config = dict(
    model="model that answers yes/no questions on an image's attributes",
    dataset='streak pictures of flow and ridge fields',
    train_examples=195000,
    image_size=48,
    crop_scale_min=0.8,
    horizontal_flip=True,
    translate=0.12,
    questions_per_image=4,
    encoder_arch='vit',
    encoder_norm='layernorm',
    encoder_norm_position='pre',
    encoder_activation='gelu',
    encoder_head_dim=16,
    encoder_fused_qkv=False,
    encoder_bias='all',
    encoder_qk_norm=False,
    encoder_parallel_block=False,
    encoder_moe='soft',
    encoder_num_experts=16,
    encoder_moe_every=1,
    encoder_expert_mlp_ratio=0.25,
    encoder_slots_per_expert=2,
    encoder_shared_expert=False,
    encoder_patch_size=[4, 4],
    encoder_conv_stem=True,
    encoder_layers=6,
    encoder_width=512,
    encoder_positions='rope',
    fusion='prefix',
    fusion_encoder_width=192,
    fusion_encoder_layers=6,
    fusion_encoder_norm='layernorm',
    fusion_encoder_norm_position='pre',
    fusion_encoder_activation='gelu_tanh',
    fusion_encoder_mlp_ratio=4,
    fusion_encoder_head_dim=32,
    fusion_encoder_fused_qkv=True,
    fusion_encoder_bias='all',
    fusion_encoder_qk_norm=False,
    fusion_encoder_layer_scale_init=0.01,
    fusion_encoder_parallel_block=False,
    fusion_encoder_inner_norm=False,
    fusion_encoder_moe='top_k',
    fusion_encoder_drop_path=0.15,
    fusion_encoder_num_experts=16,
    fusion_encoder_moe_every=2,
    fusion_encoder_expert_mlp_ratio=0.25,
    fusion_encoder_experts_per_token=2,
    fusion_encoder_shared_expert=True,
    fusion_encoder_positions='learned',
    fusion_encoder_connector='linear',
    residual_init='none',
    optimizer='soap',
    beta2=0.99,
    lr=0.0013,
    beta1=0.95,
    shampoo_beta=0.95,
    eps=1e-08,
    precondition_frequency=32,
    max_precond_dim=1024,
    one_sided=False,
    adamw_lr_other_params=0.0007,
    l1_shrink=0.003,
    steps=8000,
    batch_size=48,
    epochs=2.0,
    lr_schedule='linear',
    final_lr_fraction=0.01,
    warmup_steps=160,
    weight_decay=0.1,
    adamw_weight_decay_other_params=0,
)
Rows from block 2 of the fusion encoder of a small model that answers yes/no questions on an image's attributes, named by matrix and row number. Rows with one number belong to one neuron. Each number is 500 + 50 x the weight over its row's rms, rounded and kept within 0 to 999. All counts start at 0. Numbers have three digits each.
After each neuron's rows are labels from the 100 texts, of 14976, where the neuron reaches its highest value: "fires on" is the input token at the peak. Only what is clearly more common there than usual is listed. The data: streak pictures of flow and ridge fields. In brackets: how many of the 100, against the usual share in percent.
# fc1: MLP up (fusion_encoder.blocks.2.mlp.fc1.weight, 768x192), inputs 96-191
# fc2: MLP down (fusion_encoder.blocks.2.mlp.fc2.weight, 192x768, transposed), outputs 96-191

fc1.546:553505482481640530501630490553454490463508573476665503479512634457372486545445544494481602507491515508503472575458500587477532492442463460504462500469549487496496437520540449479519579530480533457473509500525452560450480514472504509516576510549441502495492528511471367507486534560485541457
fc2.546:501413500499478441568565513514480498499439531529499456487503476474460585392580494487552494448531499424458547496476453532563470472510569462510454540576507492460501535465463488427488501476483538525477501505442438474516537578502463605499603482485488437548440495492427489515610528519529522589
fires on: "waves" (40 vs 6.3); "loop" (22 vs 6.3)

fc1.755:407597498547325424454458544495532501498471520489388520556548404433507513537475509523502536532502498541481509503482502500453497555519501480482416483541503536526575486436461501582429438568481537496478371519482546593503436476517503508460495473490529516536403466434496472497576494534532542434
fc2.755:449467501421486478530465496581515544493615497516443447493516509470495543491425493523508396560439461488480575548484470482435505477469531548394538493461592493409514545568500487502489498555505512510503481457421526515474470437514518479495470614573557527516509517490505500481532486483519504387
fires on: "waves" (100 vs 6.3)

fc1.215:548548505608502447507498474521434495502460469513453527559518551469405511476547515452509515499597588477469537500410502545533470521476469544500461507545585520407618504539436568481492519529495526470459470535542497644482458564570518523492452532455493440547441574529513446599585506397507551442
fc2.215:499499510485500479498455501533474505562553506477459456494477495518478447489576496530471570498444324626451495515416495525493473658617559457489508536469494542485448471484634462505498532516531529553494565435477464516433496386498409404496577634493356482456479514496575557500485452433491472460
fires on: "spiral" (58 vs 6.5); "loop" (38 vs 6.3)

fc1.711:501524414616503502492526602515444452484496431418602501486651646505520396482477559538463551613470482563467536470419424465519502514486437517493496530538504548503523579536369498493383489429497499561460524502438545377499475518418470498424472475534514460555454497515527421438510515453499482442
fc2.711:469457449470552565457485507566507457513492500586569511460444538491524520436545610510433522499562537510520690490440503488438493532558513500498454546510415488502496500566503518580496507555516408455496497536521537500450449565440550505560546439452452504314475594495539469446545442530520491503
fires on: "source" (93 vs 6)

fc1.615:482520514530517471486486493429412528376495525451513570494544479473498578528534509506535488401535493467470481527553461467413602450638428463498451503508459397533507404482422587401444520492385532495399480518546492503441461419462478515597534448436435400535463516586476508435539493513450571508
fc2.615:493469476522511548527509492466550501619452502542486601431512540589434602533500573501474420483616580480449524498453502504489498420480395499528569537454517529496505523504527407502500487484632362542561512447509508495499560503518498523546494549473580475469495464500501550526498499521497510454
fires on: "high contrast" (100 vs 17.6)

fc1.349:495516483468498518495530532486501467523481416545527470413447595508553559480498547471507516458482472498543553532494474501390474432597481435495511445484480469625533575495503535454367375596510440534418553520562571383498444408504484586499534515458545560473397481508459504484516466439512460499
fc2.349:518565499554667449470549497504439490470517500373458489497491537535534524496602526499563510494599587558509457378403491505493556499545502521451475583596490465511550603495569524623512560504497533611478501533491486518498525498547496669466512542505520510605503515479495572587422522477508501501
fires on: "high contrast" (86 vs 17.6); "saddle" (14 vs 6.5)

fc1.88:458500594525490512542494539550535500531490426426486513550334521502551501580519450542471638463484538556538502571509451466426495409500458527515493559574501455540520450445489496439523496571419522538509515601529487499476515512502565532552447507482492535498500498475527488476503443497578587449
fc2.88:499559538374522466503504425540540496473447473470631452543491527555569484532518492458360465503500631540505555424485495508564520465596484524491515490500503518513470500485500413531507501552575440511444398554509534510521511571476531499501491438490517483476471502498500443505480552561468554633
fires on: "parallel" (51 vs 6.2); "turbulent" (42 vs 6.2)

fc1.629:460554529465561576565505543410448443500396508463501548583455524555517411479585456501525529619460522450537491534476558465505524442398494579497536491520495514472509462505465506541436465512547497562529504622484417424394480498515437528516467501459389463481504544491496489498458538502567462501
fc2.629:461432532505496512495498544472463507480569517499505601518476511501504486488558545487486451461547488425550511421497513507554513617497503591405453539562456501471509647474479285524499499473536519498501497503440520549489536399477500500521480500471495490499467540553454528420527443591470477583
fires on: "fine streaks" (100 vs 19.7)

fc1.186:467502472496452461521488417597507592548468424543507505562506452534509568492472567475543554438587460489410533482516532574586448488509465435439504506501489491479422579443527571515598498490517517521573497485469533436461464542545472497516433510502496505517500509441481532509512502565510471475
fc2.186:521559575552542542536613478549501507513517543584527507451479489459538446479432585459446448515508556511529511387453420533524558617391533494430471565498438515456505534524568469542474499386546525568511415526518553473542501465486562476458523597451474499474543483473510491480507510444498500557
fires on: "loop" (68 vs 6.3); "spiral" (19 vs 6.5)

fc1.273:580370540469520406502558458524512617511499422499538490503614466604449481602483482481564488507442496569455468505451513499342514477500620474443538446502495520556432488489342527507570489552529441489468516494573662500462586446509476500494472423519499494484616564520520500507460397528517499429
fc2.273:494457546514548548421422460506460443494423548493523501515415471456518495480563474495471502518472502495537512498449450497525515585533497501493479515387500475519383445516462503468499496540465531451500494542514552513469431542495472552516492565620494547510444540513518504516464540498586501551
fires on: "source" (64 vs 6); "parallel" (36 vs 6.2)

fc1.321:440477399480509471479454504491538593526499480509471498490515544416540554479505511469501478468488523476522468544407498464464498460496566516499451401480488490505489483457516565502498583474609445483577539502423511476513510599473661488495552500486547488497417513533437449478520455517458587521
fc2.321:498571492521510654498506550503507480511587566570578546498494524503527375565505426502524547511497518554506474505441479525460487515520507426480488669548551503575425519460532507473424482504441549488500489507439573509536499400542461605482514509562534527512542543493455502515539508496492502549
fires on: "fine streaks" (100 vs 19.7)

fc1.97:463476553525542538472557643587495543552497458535490632453547515462618507494431515469557530500500532501526471506523501460505474549462478489495503659498466563476554529548459346495495496455524540519489505483494454478447603479514529486499434502470554440553485501430559498560516514562510632596
fc2.97:494506522465516473498518503483401472517548546421501500518498519485424509524655583516501477490500461543509480393446459574529527520528528504539449551534492500409464502518483526499468500534545539569508478479499500558510482612512473497419441570434418480523489518560517500463457510588518495457
fires on: "loop" (100 vs 6.3)

fc1.639:428394472496620502390445452503493418545423491501499498477416512562470524524514478500452551554420501495454517503523499565504500444350502550536558504487506465438499541507450419515498495495467477449481458593502479512514498500505532477465497575364483498457513564454510536500547502495469496469
fc2.639:499484499499502425523493503602447521496461558507492508497501469560486541547477464482570363495501502471482454455455442498491499528478469488471580443436470500525619528389595710481479500495573501521591525592422465522452496491467456505489498486519685547535489475502451517500499508610487496484
fires on: "fine streaks" (84 vs 19.7)

fc1.60:585489552529453486426504688471452487496512531476504454553499599555493464526496477437503500515506505511524475543456496371450546528402510512460371475546553556512532503535618637493507524535500518560520494510564482513552503546417414458501569474493533540465537581463438585462503469499476532406
fc2.60:458566462531585536546480415577425447537471471526461475460496464510480480507514504534503613482489514607578472461542448485518494479670580437387521529499537514549527499589403430478480494543538515505511471510557603494510464502505490492550537511518442504492477495536491445523505490439540517492
fires on: "loop" (74 vs 6.3); "saddle" (26 vs 6.5)

fc1.356:597495511515523424572548576479473551463506501536487534562521444493534499529527518574532587445544545508476398457500560497455521455541543515397452597532547487596535595543469581505493545494469523513568431465475522493516483505503523510590555459527511491507497541552545413506507583451501531587
fc2.356:537499527502519548524421503473517456585281474509492515564516512492473527493504527554495459503531515492591500537498512460480478592479543530424500486495496542528514459528497389446511512562509575522536498505470384479497505453423505473466508468503495504481505439495611501509495556365525471493
fires on: "waves" (97 vs 6.3)

fc1.319:517506416545505350522433576484491394468480467484524530489534440537615544497490541483472488482471437512604424508483494499442461547492573567512570559494525555516510562493429523472560551445492502552495575489482510484438464481424466536442483548604602466469467552568555511490486553475477508495
fc2.319:500590549423499581492517518501512536498438492510512501506519494485496449524508486523550320512515557559512532495491449513456496573491486548567500535352387467552531532501491552461476491586514538552469529500510338504490510546524525536414544573543493548571489500495501375444501494404496513624
fires on: "source" (70 vs 6); "loop" (30 vs 6.3)

fc1.504:510447421488498555504497407533537499388497526464481484596569441387527501494516458440563477494516496494549456460534491486516484516448515514476491514585470515423430491474538483484564523561562523448540599500492528477493486526504566508593464605542454498485443376486361505489539433558531425519
fc2.504:503543507580491531464503497645610526531511536532499453516464547447498561492434524505371465506505529499445488531567517551600542436444470526524433515535507508434514480477369496571500462403503477482504472445548526509504476478478434652498536458492497489577536541493502482555424560525500456524
fires on: "waves" (91 vs 6.3)

fc1.168:473442485359506536549541507484503563544501519479467444458575500412567521457542553524559620429421497551497531460507553470541487489473544500481528552510397467453546519531551522503551434482503505586456544454535526559487443571590570496473565547526506586479574550534487428530494528539575439617
fc2.168:505508492517515470509488500615568477510449538541533564474319482466525427408585511465533554515457510482543430486479508488508503542409495505417477512505540504467481569493511562495508456439498548482483509508508503447500522492493443446546553502529515491495495486530485484502530502459526443459
fires on: "pair of whorls" (99 vs 6.2)

fc1.80:415461489534557628490590560537532422452477517357547520464456515564496458497379572554398598527432456550397473479396501504572504500515504412534563486456527522493642493433511508494458496539382540439409511516598486517493452516549521479444498499486436525552427571527537460554445528556551503449
fc2.80:501639480516480353531484402552557517564447584515508572469496499592463533528473543488619445497502510448474393560509514589510499430557514451510504371593517506490553502480513510558501549449591373544477564433558498522496487569587552537487502507504574450514476432506509499448499492493538496510
fires on: "pair of whorls" (100 vs 6.2)

fc1.323:460555489473509489493543446454484561454511484548539448445456471477464484478491500513476545471416501396386436480494509527452495533456534376600483518487420368511504532400485489474481569525445505418513566524474513573553573512479584545554465506581437506478449509486654479500503604500490548496
fc2.323:501578498589600479464502469555494518488482550465501512487420506511450543534505482461475436421579430469531482469466537485500499438430510478543493445598459526561468511510512489616450467475453486514437460497451504495554519499467502529489460509515513507379417415528540506566548473534508489491
fires on: "pair of whorls" (62 vs 6.2); "waves" (34 vs 6.3)

fc1.592:440564438500441503512515386450492572522457547435510518491462484453469412524576498484663411492450511493509513525551489503494503501481540522518502600437475442501497484471417541502493513432505441558590488563432431507482528575447545512557618529525499503579481474495570410594539460460514525546
fc2.592:489415548453557483474493440599488474466503515551492589508539481461462550486411508503505525469501548502472512468483500485517530450547483543585489474462507511471504506537345504466494484479454478505531551501468424501444479517494598550550643464508435495529557511399521286539469504495500419480
fires on: "waves" (35 vs 6.3); "saddle" (26 vs 6.5); "spiral" (21 vs 6.5); "delta" (18 vs 6.4)

fc1.294:495484473568366602527467403587547513499502551549542536514380496444500491487487489425520557443523516505535595543499536502476478518494508522494489636489463441495550501507505500557560500531507503477468513404608548589373474529546540477569496555502630405485518505497538518401454517503516509630
fc2.294:456510502338464320438525567510485499475476489558498452517492509410492482493426476491630453451535461620434455499423510541557468499518493507478466504563532507435415497500401563337459516442540536436483542417501428481505573521448497500407412496497433483431461570497463490488535507510549515427
fires on: "pair of whorls" (93 vs 6.2)

fc1.240:521476496443600582491493467499568477482505560498489539579490568451290574460468549485517504510515532416495477603539516478635502515500553558493470495462538467488502463524546526480473502553495496441439478557484499472582418553467609470454521474483536541498480492485500557512461487542564365508
fc2.240:547500437557494418416500503498358511465492442476478456507503449504512492492565503526520547447474424614517498428654512505496473453535466494498490515530593407511474518484507558520507449413430619461537492475513453473469529535489368570504455543505442497498501469496538513531489486511420456475
fires on: "saddle" (86 vs 6.5); "waves" (14 vs 6.3)

fc1.422:498508444439513551502484465524548340508440476511439519451515558483547487542574516508457476463544460535573475468549442464435433538497510522600547507490485489405501484503571498455508477506640508483484632483508445490500497467502497568536415545436502435473463409383510520457514499536589496536
fc2.422:438521515541531535509509592504498530472549416390483460523440448489468610512424513409519489493421541484487503435490460518496495389532518491470496507645533500570451537441493488552494531472543471482484495507433526439529521501481474616527500508543511420568551537545470470484388413534506500533
fires on: "whorl" (47 vs 6.2); "loop" (36 vs 6.3)

fc1.574:478482506491628505471581405437498509483533410570536500479503485469485374505511483478580553503491542405564494481548488498499489466518412510513528436424535452497411536497493372516491449540461495565430530445484502484497499433454507528521563611521402412436528592503605510523495412518485555433
fc2.574:563507571462460399510502511526421546508498487528588438527513498540511557492551502538460551516495467496525396536496471483496494605399515343521451502625507440457575492481510567474459513451479483372496396525455428519404522518481474502482534558499535515481457478633460502485497485505505511469
fires on: "high contrast" (85 vs 17.6); "turbulent" (15 vs 6.2)

fc1.130:504421496497473600539478485482568513531523429536488527517564550506515595553493475494458533539543407489568465523510498426607519354503472524641489616367499526554549362519389499489549445539555481512599511531517581500476545482497486475497500480456569557417428516565457493549531458517508520517
fc2.130:500578498451630510514499620486424501427465507581560500579586484525547529525424448390538555535438493540447512501454524485470507482512460448512445398585536376486547492390449486529538487501478539432489459512481594513458452537504484517537403460553437476499513568503572504564498472500526503502
fires on: "source" (100 vs 6)

fc1.494:575435496498580479567562575531494451498460630492500542425560467470500484452497517674410501427474491463520543574376584506471463505570516523513504469538491488461517484498505455489458417533408493416511543317568530435474504568484433492510407530437469570553481603502479454497579507453573454519
fc2.494:497502512539599567535495550474446513456508530512399475481498506518434506497508514528477514592477413396459573499500455488511508494482480524575520727549501494518487500525487481477464512572530517524497589572489614502495455434488373473473483466541570454450494538503504505432518470421407502450
fires on: "fine streaks" (70 vs 19.7)

fc1.103:571500601556463489473525552421462497530515654488439522536609528500485498519498529463469451464491441507504470448503520499503560564413389518465515579500478511508402431552449443490468481567492464502448518555396498321474465460435324512492554529439586517513506499455498526470401571514487505506
fc2.103:415453521543513573495438502490606500500580490388435588503529446494430473458505495500468495543502502507484486582529500557485453503466440598516498523549478490524596533560424383504465520563567543518467552513561521508493465460560489493484644513502473510526523473494454542489487539488509503518
fires on: "fine streaks" (97 vs 19.7)

fc1.23:449550415287484591546520516558528507488449575492503476454510568504487482500397524563555565516493504524478560530491503439463487529493550595496522435500490503550512490585482537459489511494484493471470574508511612449479609496434567499523545512536521546437398494495537408583520470534523572543
fc2.23:472474500589514544491554450489531499513532569538494474469500477537590529482506442471506482502494533569510601597503508490464563429649478502588498637478580503399555528382500497486500505429491408515501576498493584549439534519493472496495516490397536496594530609429495493406505481526568521591
fires on: "high contrast" (100 vs 17.6)

fc1.731:450476509530454569578523425503482493639390486492491494494489458480531524384515514623509511493524500448521542503493496509592478488583445558499570513579532577497481436605517424481563499512519527495467511462489471513501439404475568608448427515488472561499487532500559438517496497495504567551
fc2.731:495402467523469526527505510462503508417498517405477563454497490530535483499377496532513519543349546506501528629497454432378443561498490498525419482490542524534483525500460553406444524606493523459500507509484435575474486568582502344507501477524548510475480489492509468454497496528491520427
fires on: "fine streaks" (100 vs 19.7)

fc1.218:512547460521535505532505459508522469504390433451525474528504488479509454452505652475502468487527418513492520503500477383453486527536421500569498524509471395458524489522491497515476422586506452502524494481453440446504538503396496613493485497530461486431543486553501467501501580435524484525
fc2.218:462504500523440453360433537500503437511623500486515564507418428519506619515572499522531449502521615532500529553559397428434547476566445451631597543432541493473395634499449496540494524500499434461468508507584487407496533490478511429467443506438557455560499487493499538421497535467436496517
fires on: "source" (64 vs 6); "waves" (22 vs 6.3); "parallel" (14 vs 6.2)

fc1.127:497478548461501470491519549500437494389460516587486506554545502471548538558524501612523508537498420587526530477488462500511485499500516512524493500539524460503617431509554442339459477444537524544436561578493592545454490416515503453492459448409424409522433542500465500547561570571433500401
fc2.127:494589540568498495550510541498502496502590507451524469505470492444520485504547436559458508452514497506471483496517564509474527555519518421643568435432551518395474581536567403555484460477450538478558483459521600492539539593596495495605462553541468529499515448429561608489507519555498501502
fires on: "waves" (75 vs 6.3); "pair of whorls" (21 vs 6.2)

fc1.440:558439506521544625486526606505585499497534508483493561528502503431551420466494495412482480537513500453455564472513518527521479476546503487388463498461467470512480571493531528479488398436494463506422511579646501492475487551467430457518505531534525517507430509501441496532538577505477495489
fc2.440:464611480461496495485382477488467511508486500498480413493500499589498500517560487495541567614498466428535501560506473566497497553529475577407492496510514505490498467517472477566466509542497476492492603520554416435510517532459448529509533551500504501588525496571571642565491531501499500497
fires on: "fine streaks" (100 vs 19.7)

fc1.544:487503494582482436516401561506403470489575453574418484517493480467527539477517499535544496465462465500487514495492497502525484499519490544535430420490506519434537479468426498558462535543677563528375511508624453525521421493486380532437520574539500510461478477456490486538556499488471513437
fc2.544:502498509451403490459539547519540497572439425502497403483502554477467482495508563539327550451619551479504513538455532486551530495470496488546495576512515499477439562500471489498506468522475512495581476498469495508509496510426526595527638486454479500550504518437436453556495498553500509455
fires on: "pair of whorls" (85 vs 6.2); "waves" (15 vs 6.3)

fc1.375:481498507461479516448539495454476504498427541517429479509629480567504436531469525716564495531518489483464458515512500501438510535525542424505664487655535487520486487464541501443542502503526520565488502510469516479500421492496550495503540526505412476421548525533577429506572538493501537448
fc2.375:536497532425493469477516496543395497508509484466556527499501561484525513471571511447542531481495537526511588538478510465477524521462578499636430509476484501501473533432581651610477486542578466468495575517530419450490603540486440552388525565474451471518507532466527499500508608542480415541
fires on: "high contrast" (89 vs 17.6)

fc1.114:526516503531551458402513568519476507549452483515468567505506439526484490534579502454502564447596493579500423516472510509519532536556428522422471478500464520498558509543488583534607519487463502505475537567466415510533518594427439458539518607495497452523493543493469534532552460512566521470
fc2.114:479480461516425561517516423506483487488501496447465474473522587522448508358340502494499440605492452519503510543548455557507512536486531473428539501503598524336509474596511404441535458510586492605515515380439466488579452438499465476523476469494505470496543494461477491514388418483486529462
fires on: "waves" (93 vs 6.3)

fc1.404:479564455512403468558509462446524554518523487495475454525471490480579476422566514496500421498465434485439474521529505463484518488540546522534507495460493506440491410490450528526462392524374502436522559483599556589457491406487541510513557582486457516469533519524555510507581413532479480581
fc2.404:474490421404455480459580520505442501445498445430584541506495508490484370525471529494468548508475519476524521474442557422469494644528455530473480536498473498503599582466498603372500502513504486517504495553424468453499496541525472543503475502534567480520541489507579516519454463534506519626
fires on: "pair of whorls" (91 vs 6.2)

fc1.46:466573508507486500505491432478455469523529484422485471514547444493571548494490612390465483470525542457375550408516494466475481593501497486500503675558453360328352611487517526581457496471486606568472547525545432434560540430521520566514478529497549412534497472501450494482452584509482387485
fc2.46:469464482513512504518508533510411492489485430528534440556520508436410504541500497477455487479405488503500425624522490494533498363503549484497479578524476541541521490625577405523480474509461474546524479456566439531525484514518515504493487495527536560585564497506514476468477400500508477381
fires on: "whorl" (43 vs 6.2); "delta" (32 vs 6.4); "waves" (13 vs 6.3)

fc1.694:523456566491549512509450507540455646518440502487453480483547519494533422484546505627441430569455452461489524574632482486445568464548513532464489551495492462506467446498466466513488486482572505498508503524534486348539478500553613512450521583577512456552490496567533455510534448543496573493
fc2.694:550401481494517531545463533481360499528464487543501564447515462569426393516621544393678496486466504454550449518524502468464508475442452502446375477518534501517507501428499577511504533589460494477441501496482503484521543499499396553502621508486511503485488522511504503508627496666504505552
fires on: "fine streaks" (100 vs 19.7)

fc1.211:521461443567484512507437491518489508521491421548451530525471504470527446411516497462457545552577543530407555497436443506537464507438442522443511508544501593509454501659361528542468418513503497497542493540470488510545552468497468501504526441575503451532504565501472453544500610477532534504
fc2.211:511510516418538436511490499466459519496495515497484447458493470550533442497563520513513531487406458560498484488404489460377494476614518533487411415470517501482507396542482480447504582470464482512423378490515486500445507500501501491487435586448550495457484457519506469488386482471460501539
fires on: "loop" (100 vs 6.3)

fc1.451:516489456537472584566496653323516538493486447461503500502510430529501549483511610435398523469544440441511493540460521492535499481378501537463520480466519567470576535476478470436489484444490486524422495460540482486499415448506505494468419491513457507570539521505501394500483393504540605420
fc2.451:479497462510475512501494526509472491564365502485501487488522486537394377489465503510521491574502516537533634455496478489509499446498515360495548465580464496471490472431504542522501487540467538498548525469459386502497478568548504418519493504534494493500489484553489455531625490510498578565
fires on: "saddle" (100 vs 6.5)

fc1.377:467523506486501467453538540505496516503543482492527505439498462429470501437511496362517572597492498489543438499496477534491502505442423488672500430468416498562455536469431465486502529393527509515561439524464436538469495510493510498507460611505521447507460475504541579482602499577474523351
fc2.377:394502496552497617496450505339529499453474466422508524509488578479509545536516508483534501598508406492477508500556484527497496482570537464654506506496444495448551431500470390467507537548505416500494473528502496418512529494440511510500522592508591509557461456422467503514534511577471590539
fires on: "loop" (61 vs 6.3); "whorl" (39 vs 6.2)

fc1.264:481382543490449503553494533471536489459550425494564510524523495511560489492494416409476511558571551539402430493450527442492486548375491553559521565503533536568530504631496476521478471489474524542577523559562508539487548419494558576442481508486579489419471495474528527501505530432563513555
fc2.264:491568492435511480511463481514427471504449497508502582536531525490542452497485494486471540499483519564491535560450444497423495493566502488500432449489460467518558535472553486420502492472596503528500456511468547380495512490545418491491437524415511572587492552569436471495475454514496546470
fires on: "source" (100 vs 6)

fc1.35:529400489460578601535445476599518501485479535491517391515632549458513632504525492497432525502537539509479470577525460540483466550491497484461503505528447569489513513548472451529496554489393443493388510461563581503456456485539686488535617506542530571556501479443503446497449462487578508503
fc2.35:459532510502500511424520504500464530477477419542501567508537504402542537448475501505458460435478417514476387556497520659562512477588524520372528535495467519499495454487593556449508459501497525567446428501478534522490504571487475548570547513540517525560463452560509496521504431534501481563
fires on: "pair of whorls" (81 vs 6.2); "delta" (17 vs 6.4)

fc1.663:493497471528495572504493622435472500515408471489559521578505483443598441480518469511538515481524502500509509547471510538511481564526556570507486585513493575509431425536497396553554517553532488464491527464494490490504585560498500538492612625550591507476365495427497613584453499509592586497
fc2.663:495519513464502383553455428539447518503452496544648504500494571551517483563560534450414385552496507524496464497449500527504500584436514478466413497494439499501550497406495515406501509486500550545439461499551491499500393498524495471422492433480480461625590470537526482489508555515500532710
fires on: "source" (100 vs 6)

fc1.405:495539525565467476400491501475493509550500494507500511477570500550499432452437500541425541376515466426485505518533511468577502603495547526515493522518448492485310526548413471546527507554508549525608532431510476498495497547480446523442477528520550460345503557484572394422466491553556471500
fc2.405:418503438520510496500487477508518524450503486530509373544536499510524480490467433568542497415529504658511504573508501488561465593506495486380500464463497461489549588495609590463473519479503467491507521512579418499478540507512580500505462462605504533607504471489501503504489452477497520480
fires on: "source" (100 vs 6)

fc1.716:509456553517410432564477450472437401462466419527466492518473550505555500490513462457485470562562437627472447516477505518541347487402497606381500463500510595460462597509532431514539484525588542498514480405430458442522564503546442487507487466568526504470504491481497488510467498478498463481
fc2.716:506643516590580504487541472522504499549524511456466465496499482515559539485481471471502448525466520456491463398487500541519500512420475620408407478402487496500469495505482449464497479432550501501488479518491506507534370451485510450409498534435525482475505467481477454503524491534529495536
fires on: "loop" (86 vs 6.3); "spiral" (14 vs 6.5)

fc1.560:500536481578487516461511513487490492560370512578450588475491539547491491555555546489464409487466518542502473414500528505416512377471503534490515482516528508469501617435532546489498412529583493541578496529507406529574479464480493477492365455478445480430543618473524500485527476482503527500
fc2.560:498565514505567513498501583498510441498493493452448495529504451470512565492528476585542530457502595429490468371480495527496509606545485434435555553564538503501477578454608501501520493463498460479434464515489464519482459601501501471478497584460532473506510499528461500528419574520503494514
fires on: "spiral" (89 vs 6.5)

fc1.151:443538562469486551480494431551340447523510479490556545521519583504427498494493572525377671506500501482476496515555487511522624569565494508527475498500529522464504500511499510500536399496459412516510526530490522356453489526444586507472532487502560466492497555458497459533502444543514570463
fc2.151:543463485450464513521538504483507480467494482523546574477492576483464505588508556582550479538540511519451499478499543553589492452430488466482557349429503501500493532455464519527501517480524535499454531511535513495491589508456496535579487531554602467486507432472489423509512540517525529707
fires on: "parallel" (76 vs 6.2); "whorl" (24 vs 6.2)

fc1.606:571503529500448579474478462510503570532497473500524541444616483567491484485377499480484433507500484484447539601495497502429403518491514597614496510391508499507503504542430490460422523541433423518617512459562522449499540485456450536439454457464568487533659470487488490455493546465538485440
fc2.606:502520499625477477462527495430522499542506469489471497523603587483526534503568501447532545467492445496456503489530502559542497433515496462571440485442482503561513549579491524600527502518476504362471483518369502497457461524472531425496524494492468602519476520501504503487548471468566550500
fires on: "parallel" (98 vs 6.2)

fc1.685:493520528526492494523493558525425418500498497501563480518499507478504515522494367477541473519548477453498484511510425527501439516537493532459487616474565463381443449504477486585468481500493477434493530501519479435586521493520517500446601577518506545478444435328517620445460512593506507502
fc2.685:440483449519493492532556397533599507416515481491476498473521537475438501490414456491494476515483468501499521593612446486531485497455487494365488504450489463518524482469498447519486557478515498530513420483552563515396509489570499501414503487450581479420544506506462448493500635505497519478
fires on: "loop" (62 vs 6.3); "delta" (19 vs 6.4)

fc1.759:571424499463500539516539450474436629509418427400490494485517511482502421442488497486429453552514496487591503504509402504447495469467424494479485466465502601471577563485512500613561461488523541464480548497524388508536454573564588499548472499475580526456472523514545480555528495588442451609
fc2.759:499598503531506504500481453572478488531535526526489463500544469593492639495499507504477442498484394494497448566462489499492502500536480569507482478541545437490534382534400508464501451361485440515509493496488468389404507509588532497399563522411495469628571529492431330453497503534515496475
fires on: "waves" (47 vs 6.3); "whorl" (44 vs 6.2)

fc1.138:475526481495556489505509497408467515565418482490515455568506464497540513464565600440373436354565422537491432450516536512450503487482557520570489507502429643478462539441456518454468405595510456522518552508520581556502547503505509484444497429473558498450446485529483510486577460583505469532
fc2.138:500526467506612528398518548482485505538423498495509464514476600476579484537505463406647484502464589421516549491573524603502510444507503370448576421530494522498530500427505534571444520458474484407557527462548512476486599358483520515508377485494481501560504582514491538471509494530517493477
fires on: "saddle" (51 vs 6.5); "spiral" (49 vs 6.5)

fc1.727:554501540495582494441501475455489503490521613548436489503508458537547418508526450507515508515347432576545419439367534556505452542512519595492517516488494481499471487475590495484592494480496516398519564489452458398579499451525536533463502498502506535602469483548520503509460531555480524573
fc2.727:470362515441518497565464496494520590528501498519534648416578471547532532503475486346470446450525454487509568531367424498443475567434488550493493564540485501495532618489440532548519526609492504490438457500502604453470461497483496465496465404556577556478483498498560517600494524501505450516
fires on: "spiral" (41 vs 6.5); "waves" (36 vs 6.3); "parallel" (20 vs 6.2)